config = dict(
    tokenizer='word',
    loss='softmax',
    embed_dim=256,
    encoder_depths=[2, 4, 2],
    encoder_widths=[64, 96, 144],
    text_encoder_causal=True,
    text_encoder_head_dim=64,
    muon_scale='match_rms_adamw',
    lr=0.0056,
    momentum=0.95,
    nesterov=True,
    orthogonalizer='newton_schulz_5',
    gradient_noise=0.1,
    ema_decay=0.995,
    warmup_steps=430,
)
Rows from block 3 of the image encoder of a small contrastive image-text model, named by matrix and row number. Rows with one number belong to one channel. Each number is 128 + 32 x the weight over its row's rms, rounded and kept within 0 to 255. All counts start at 0. Numbers have three digits each. After the name is the row's rms in percent of the matrix's.
Before each channel's rows are labels from the 100 images, of 14848, where the channel reaches its highest value: "responds to" is what is common among them; "patch colour" is the nearest of a few named colours to the mean colour under the peak. Only what is clearly more common there than usual is listed. The data: made-up ball-and-stick molecule models.
# c3: 3x3 conv (encoder.blocks.3.c3.weight, 96x96x3x3, each kernel summed), inputs 0-95
# c1: pointwise conv (encoder.blocks.3.c1.weight, 96x96x1x1), inputs 0-95

responds to: small balls on sticks
patch colour: grey; pink
c3.86 102:117114116131165146127155063207124151156142174141157129136095144171089165109184111165099146143135111137164130134138121174157161124088120185146158111141150139179183122170129130168111083128150102131150141183082095112144155126147145136085061125156084075170134110039075111145120150060088159129
c1.86 095:115175138128211145128126123186179185166150154194120100117116129186102146137189136133105097129189129106170124141121141180112133126144138171154120083105096176120130133154097148146104118157165133151133182159122123093114147111166155073095155191140156083120059129057076132182099149124146142114

responds to: red ball; small balls on sticks; balls: twelve
patch colour: brown; grey
c3.25 106:113105187103130121135177127124134131130103068115116106133174169056107114079007133136119130105136143171116089111058121092112068134101122113055107133139127111142120113042121098111110089105116167111102150114128128124110105144117088095134056162113080164117142146122108106141120057121113111152
c1.25 116:112092153096174144146137020180105145134108134118109118113132151104092117137058137112047149111129126161106124110159136075130075141133132097143164168144143120140145078115135083121118131105142162157105091092146137115110153101127104128118114104154120099143137131108143104156114000147111130103

responds to: small balls on sticks
patch colour: brown; grey
c3.4 095:114074069121031141133052154120156205095131152139140130124143097107054125150111142162119108184093087132082135121155094172114146124160150176156110110145134076140200128138173145136166119121157123152096140115126105082112069115144125110196130085154138134124057114176112134133106155129142114117
c1.4 098:099167138148034115169180106135169108102134129073152123142119111101169105116169165163165091110222153142149125099166129108157140125079109108180108179097110111104117105135133137120103098100137053114080134137111147121177203139101114152107144165119150125101171168089154092170167152132100178128

responds to: balls: twelve
patch colour: grey; brown
c3.84 115:140156145105096180067104124122117188123127115092105108178077083160070156106102169143088207117171094070146073096137170161153125148127107153118117142130192127098182129124139157118115113153113118154069140098125103165126110091132132177121180132138074121156107094165148154110141148196112073090
c1.84 106:115131206118049160094144147091147121093121120158115039149056061145122113093120192125126156101146133050148090091139128172138115136136108131063120147144145148164140147134108123109123110132119078152098106113120151136129082109102084137117193123121108121110029156123142100105129154105121099083

responds to: balls: twelve
patch colour: grey; brown
c3.62 091:112107131114081141142174109173108191144160122136115099096085132082065128107135137174112128130085066120069072135135160112114089183154118090131124124100102135114125105131118136089123136128019126175166160091150139180111127155117120125062106115166076150125155181126079140110117117132190096069
c1.62 097:155117112105157127099120146105118107123123151080187144111174093137102149128120133131083103174114084095121139091104149140128164125203163118076133108056104096155124082105150119105127117100000101153128091129141126075178153141102129096149131069119088150056113094135148135119117157107136135093

responds to: branched; balls: twelve; balls: eleven
patch colour: brown; grey
c3.59 090:079141118093117146140157150155089167103166075115151115103142159146157145153166139186139091132043145157089141107124123079095165114064115131146111147170183140084157043152166150165089100114140138184176131058140098115088136106092092135129130146153141097149076111132127076128124169123182135097
c1.59 089:119088117110121090096160142150127120166167125099136126140117066130104111090138087149105184060140104128158129073132062129080160096075129155078129110087142128103124114107145068129000098070123077104087102146129125087173153132119078135144118130106166109109133104124119126121117131069129131080

responds to: green ball; small balls on sticks; balls: twelve
patch colour: green; grey
c3.67 119:144117099145104109149168088194190146170118115140108125125148057112135113105093066104100125152181126130133073117082056124095138192177093125100128148107132079104130127112127146188107111162126138161126179069121151128118117119213109151114150127064129124109123216149111153153091150115118162106
c1.67 097:131117054161175094166145128172097158130148125144149116152164104147164164179051110112136104086173120138084103145167083110107167188138095141144107126136116132120096181114142108208182148125115107152116168049151127119113161108167084097151092112093119128167149184094082116131113163103124165175

responds to: small balls on sticks; balls: twelve
patch colour: brown; grey
c3.6 098:117144121128080153023149088095152131174107186076150111074197101133118085084092093139120138147092138151139078136131062156158065167136112129116119137168113135081145093128154126120158177123151141147131143108216163128107125086105113146146075105121149115156162132123149158154124138077112142068
c1.6 105:126138073089156130000141145108190166119076130127125157127155155160122125150169122159139120121157170145136132141138116087117086092121124101155126104158104106141134070148147083167118107125099185112132124102100145167098127112110116077157064172116179113156122106102137141134079100128159135115

responds to: small balls on sticks
patch colour: grey
c3.41 079:094164121109110143116118133160165154078181120169100061138109151099152160137115159057123087130074053100068118162103093132115041122171102102128147135128113115148160154113140149153156164101135127158186105165133130114143117113129081108092105114185095113101073063158095062084113112125156123140
c1.41 099:131047122172119110101134103088104111090121125072104101146176128119161110108117155110091104121111133072175094123062098120153000172085090124145142130136092119124121113103179091147106159084187104129095075106161124091169129143146120100126117122123070113118126088176138119160143139108132119097

responds to: green ball
patch colour: green; grey
c3.91 097:135146124166168146130191132146093087140167148154111118134115136103038140152145087073140150077151151166094166101134121136152139184118121116116172157180143141140089130113143101160104183158105182098113166116165141107103070114149160135118106149104169122150136151068165132117164040150057163177
c1.91 092:139111119087128115142121097153110124164109203117148152091139091108093169107138097100104147123152105133143187082195152140131169141085118129162134136078108108115162152157121192103102197153125140184103110108140135095077136124129116145094098093097182158136147186096193138152135061156060161066

responds to: small balls on sticks; branched; balls: twelve
patch colour: grey
c3.53 122:093091118124139169144164158132081107128158172081137136129175138155130190128108182187120089115113146142158157132119089151143107167184094097139134148186148111099101115062107099120165174095176137193078145113147156083095079152147118110123105124195184104180161134102158088150097178164125149112
c1.53 107:105120147090066129100069180117088177123091125114169119125065129121102147132088170138096109167099132103137099136118125144157149122095122105178145097135121105137000163112160139113138151171176087126132136122090091114114087128130069080116115098148101174102125116171085120141085156115149108094

responds to: branched; space-filling
patch colour: grey; pink
c3.79 111:108105093125114144146124123123138155119104096095115152140140006135125130137112137172131121141117121100157130104141087142106121134137143094109124118142105096102168103132128115119183113120180097148109151099127128081088080084123136146136096000104137107116150136145122154109168125097106108054
c1.79 113:142115132124140119171148166083182142098092096157087140095077182154165150124164107146126103104095117149154124067093111111120141118054115060096125137096163126123094081120081108161107094061082105142101130102158099112110125067123135132144108030164148067132086108079096119105130156105146145162

responds to: small balls on sticks
patch colour: grey; brown
c3.26 105:108119162156112110091110106128054127134117130096130093136145071144104142108150127066094147219065099127141078120183144118144104107155085134116134113177177168118162140115140131126122146124160163222146140129176071167134064129083118116074077106165080127136132126186096139130160098110151121142
c1.26 094:136088173114096109073088092158085070117112134114168053110069112124076129130159061104099125136087130103113123116142192103086143091164093088155132106104116127118144102052173137090133115137152099179110101142087124105110095114117137101106131061157062139098114077173138110153083089113097137130

responds to: balls: twelve
patch colour: brown
c3.74 077:146063129100101072141103184091090188146171124137163178150181138118143148137093132154166134109089076143112118133126120076145109141152134176140139142152124119127117063182097124163154119119157094163131126093129066132096182165070175147142144181112115136138084165120096220120133109088171089114
c1.74 094:092069132171150086139145153126137113105101126130187115131126148133129134135050086146144112113104127138092102139100151135120104044072135134165143112127102103098157091129170112153175062138134123172114179121066104127118066087001171076178131125100133127123145139144125103109106100124124133093

responds to: balls: twelve; balls: eleven
patch colour: brown; grey
c3.7 093:084094108111169156153000146109110183074115138154140117138130109122092143163138147137131113117119102114072118151156135121124125146152129202163155132151157140160112119099095130074122089113163118162110135121142104138123101165109172118123109111080118131131061126147119138188127147143129081119
c1.7 089:118077161162129125070029133111109074177166142051095108072091091112169110104104140124135162107131134155100101066104129103108121107087124133124126100169140091124169156170190111114144115118071056120074063153090129080142147109167111150079120143110115081110128135113122148113113139120114129142

responds to: blue ball
patch colour: grey
c3.89 087:095154138089067135158108106126153175115177125042158155117061111094100060079167204114143096139144108134099119142171119154131144116096120116117128133142165121098187148096150125136104151124056110128144104086115082145152115086123110095087165146160075100126178114140082113050116155131133150088
c1.89 091:117128143104193113158136137135121143081139155147159120173212162107141116149141106150161139117132152131174167120131096202128087175150129171121138170105115156184122076111104122117156125128159122130062115146157115118110159141176176113181130087109114135121076118087135137011058085130108143161

responds to: green ball; space-filling
patch colour: green
c3.93 114:132130127081122123080110117128082083072163099137068102097089095099076093143105138128115096131129085077082124070133161102091121129150125127150096100053124124168104085141092114129083118107106109185135131083107121098108087100129125121105119141165051128119136132180083057087151147070058133138
c1.93 105:131118122097154158143104160144135128093165088131152143100072134091093126138155121154125088142069080109095127137138152091120081144104125111123117094102120127108117131170129115120121132079082126138178153109064135119094229077157131150095126125140108161103072115141077060110179177114032136196

responds to: space-filling; green ball; balls: eleven; balls: twelve
patch colour: brown
c3.49 095:134176170116199104094086167157047093081137180133112118105139170156190133119143144141114148103174096108154122149117170088158154119106168145152150108017092151101124057146140108140125149083152127151085098027121119132138160092114148124161107147121092127122107139104129117108138094136121115146
c1.49 094:085093115119088141131116097076086114109122155111113117126117094131087082074136112103121120132121126100107121177145149084153154103152101129153124089000115047064148156131151130105162132149113150121150156128104166119143084080083139153063137145148150090139176117146114119096112094158146079108

responds to: small balls on sticks
patch colour: grey
c3.43 119:117070107092098152114083125148089115092123150177116165110160068145101115128113132136130116106119079116098182091104107080109139124117163071158135071105109112169109106117140105072132137094117189096159153063074131137063074080120125138113157074139050118155075140097116137129091115100107071098
c1.43 104:168109128087093087118109155124139078065163120159112170129104126134121127164131139078112090168114096067127181082078158092130159122006140114107169098135105096131096073074101119087115160086152151101126126114098105064127124099162135141111106097108103089118083131145113084136111096098115150079

responds to: red ball; balls: twelve; balls: eleven
patch colour: brown
c3.45 100:124098158117088145138060164130140168129146133112131134112109097108135081119176114116152119135075114108093116140203088140137090141160160020179164179162152103088121115128154126185117164143119145195120133080159100171067134105108109165160151134137150135141130139097116189158108104130214137149
c1.45 098:120122128145149139132134127097144184139100176149134188148099154149131077132133138121128114136167159081169142158074137152148114132090142000127155135123228179105116097134112157136129106131116149151155125152174160072094161194152129128114082143147125126159154087103164144166141082149140166125

responds to: green ball; balls: twelve; balls: ten
patch colour: brown
c3.12 109:162104082088146154178128129129069121000126156111173174118151068132152129149112063113111098091155102079119132155130140114089127139109108148168146116099144131122126056131108165119128147124135151144105118056155134095050123117106092170139069153080089135116129144087128120117124089137112161155
c1.12 099:146079096122142142152101131134098139000119143067121135108155124133104122108075048119168107130124127081107151119102107079060140186100084127131080174167074116112091144110103128160097109060163071111147128123152124150163133133145158121099140129116132146103114141121096133133166105092098117122

responds to: green ball; small balls on sticks
patch colour: grey
c3.42 094:069107124108125105176171140100124168180156166076105102154129160094120176119139134116144150134083108131110111084125043166134053063134151087154130108158113114102153109110099087134157102083125118156143099130131144072069049112146127100150092087172098064157134087099104154135130164144159158115
c1.42 103:111102097148145140140156166139103073129078106088125129148152086155182159104133151144105097103078126127147134085150082142094100000095082084109173138147107133120084095102142113126102120112145113162101140138107119101162158136148127068106084160160158157147116173143156093176114176131138126061

responds to: blue ball; small balls on sticks; balls: twelve
patch colour: grey; pink
c3.23 093:103124081078138054165089141160112089121107202103099117121099154074136115048095086116074085104110128144152098106105104118101093111104143066143124166125079142092167096116097142117109165115106088155127101158123102093131140100117119116112136168125167118123079127147093174242125171138121122123
c1.23 107:143116051112135154129136167099126151086111083076141141151116134124124000090085089145069126105125094109145126077089118105145139149111136078103137135141192126116147050159111126110128162102105125136101133126062154092161118083138099129093109150107141129115118091103169135180111181115106100133

responds to: red ball; balls: eleven; balls: twelve
patch colour: brown
c3.87 092:159154157110113168132177147143108098106152078170125099177094174089106191173126127096136129069129149143130148136128105140093098130105144069126122141124145144136115128137146126164167140112091151152147156118144179125103067158160124131125113156169160099154127100098000074172107120117157120166
c1.87 099:122135131136165088089141120109162051125098145028099094178160112145164095111115145115125143117155097147134104074085107166152114128133109120098138100138133129099113115100112126120076123115166149139134106185170053107114096128118130130147144074122163097104120125151023127124137134166098069035

responds to: space-filling
patch colour: brown
c3.40 092:092088121132122190123207112114089092167115125115120122154092088119062155117096122153168155126215105127168125123142127113075155169147118118188086103132103122152137117098149113086084069080134146082073120153144128100109109175088138216099121145122145118141169123097134136171144080089125084154
c1.40 102:069103114177141157164118090101131118125159161114114147162172109161114087111136118155110147185116121116120131125109139063000125142124131113098157107127142105156090106082157127135106118126139080076095103133150153107092105113113101152094158100092098140105156137134137170152135122115083067088

responds to: green ball; small balls on sticks; balls: twelve
patch colour: green; brown
c3.69 088:135098106125109182154183098100140119144139116087137128137173081135140096118126112104128146157084119148151112112140104166132062147104142081132115154078160126067143097155133110101126132141140150193120140084107000116070072116134126103139083078131155087142105115136160092121156112150128114046
c1.69 106:117132133179168133153114156136149160130095129085108141141136144115148135171153174139126087084098163184163154080114102141128106136094121125106132177076122144137018117119099117151077152096122134154139140110135020086127143175167131130137124189127124121115043161086180136138109117139148167184

responds to: balls: eleven; balls: twelve
patch colour: brown
c3.15 088:159112154092131118167157128110159157140093152025087113090132064158147119139159175078178173134146178160160139111157120166173074130116125135142128128117163110108120131149104045138093162131178147129164105087116142140117086150089108157104177120151100112168205100112137117144151062127165110160
c1.15 093:161131137111118088100123132089136171132047152001134128105107110099157140185093137122105146142143155116084029126109072114124119097148101109082122091139116086151182135115111132162134143124119168171143095149129146167174088127061116123118133123114164108127158082119098105117114054149104128134

responds to: green ball; balls: twelve
patch colour: grey; brown
c3.13 090:082132126137081084107122162090096210088000102100153113147140097116047169119087163093105139133100163165124170132108093154098116139159104159136091121134119117109146125159147173137203122103135153162194126101168119117135110140153128086090125113135110163107108107114168146141135125163093104125
c1.13 099:109085071082109090132120131158114055120000140088128139080130129121095098121147148147135092141092086111138151093118127082122107119155119078115101147074115093146114154078121153142117142099135102144086147121144117124117134129144092100141122175144069131125098132119132065130109171116167129168

responds to: yellow ball; small balls on sticks; balls: twelve
patch colour: grey; brown
c3.92 087:073122116099133152143168095134117121126166118105111088135083119168179166134135098100136073078114098141099030068103129125102179141105135111093111115192112130140107144094104145094099097129132091185071138138143181113073132112124076126146167103160132062135126164098120083129155092049142094120
c1.92 095:086128095142137177141144117113069122123120125121127111131072097093101147137097169120117133046137183123106173126100162063138095111116110110164163113114123087145119151149138135113109122099115169117117124123103171132118147109083132094134156121136123169135152141113136074154108102000145110123

responds to: green ball; small balls on sticks
patch colour: green
c3.9 086:150088097072142195121173157036150148114139061101146121095111096135124124088180219145130146120154154153113172141161160163130104119130151094118104180091107142103135134120126158057125128086187142176103138120169106103106142141129123107129102126153143159098135076124106126169186150153115070079
c1.9 108:104183110174128138123124107000123115150070186089130137144065145124126118153127161160118112118073161156173127154171104170101110145117157090169135107107145170152141113122075119108155080084121148170133137104143115126153152152169107118138104157112103138118099122124148135119121146077100145135

responds to: red ball
patch colour: grey
c3.68 074:117156177178061112115127100162096167084077157149064144092069109110098110094148157077079119089145097092092059096080141174128122109129156115137148151184128130166133062132130064184120100074149089119162172113118122064124152129122105117114145168110128143106131141119150124130134061106113106136
c1.68 082:148095132112126091110089046105118152143173216078130128109183156107106184134154103171097104091105114121103060063131115153089081155151128121076104151135131166123074118124095086139137123096156062137158141110057105078101117115104126119075127127136132137077135109144139086128111123075102147164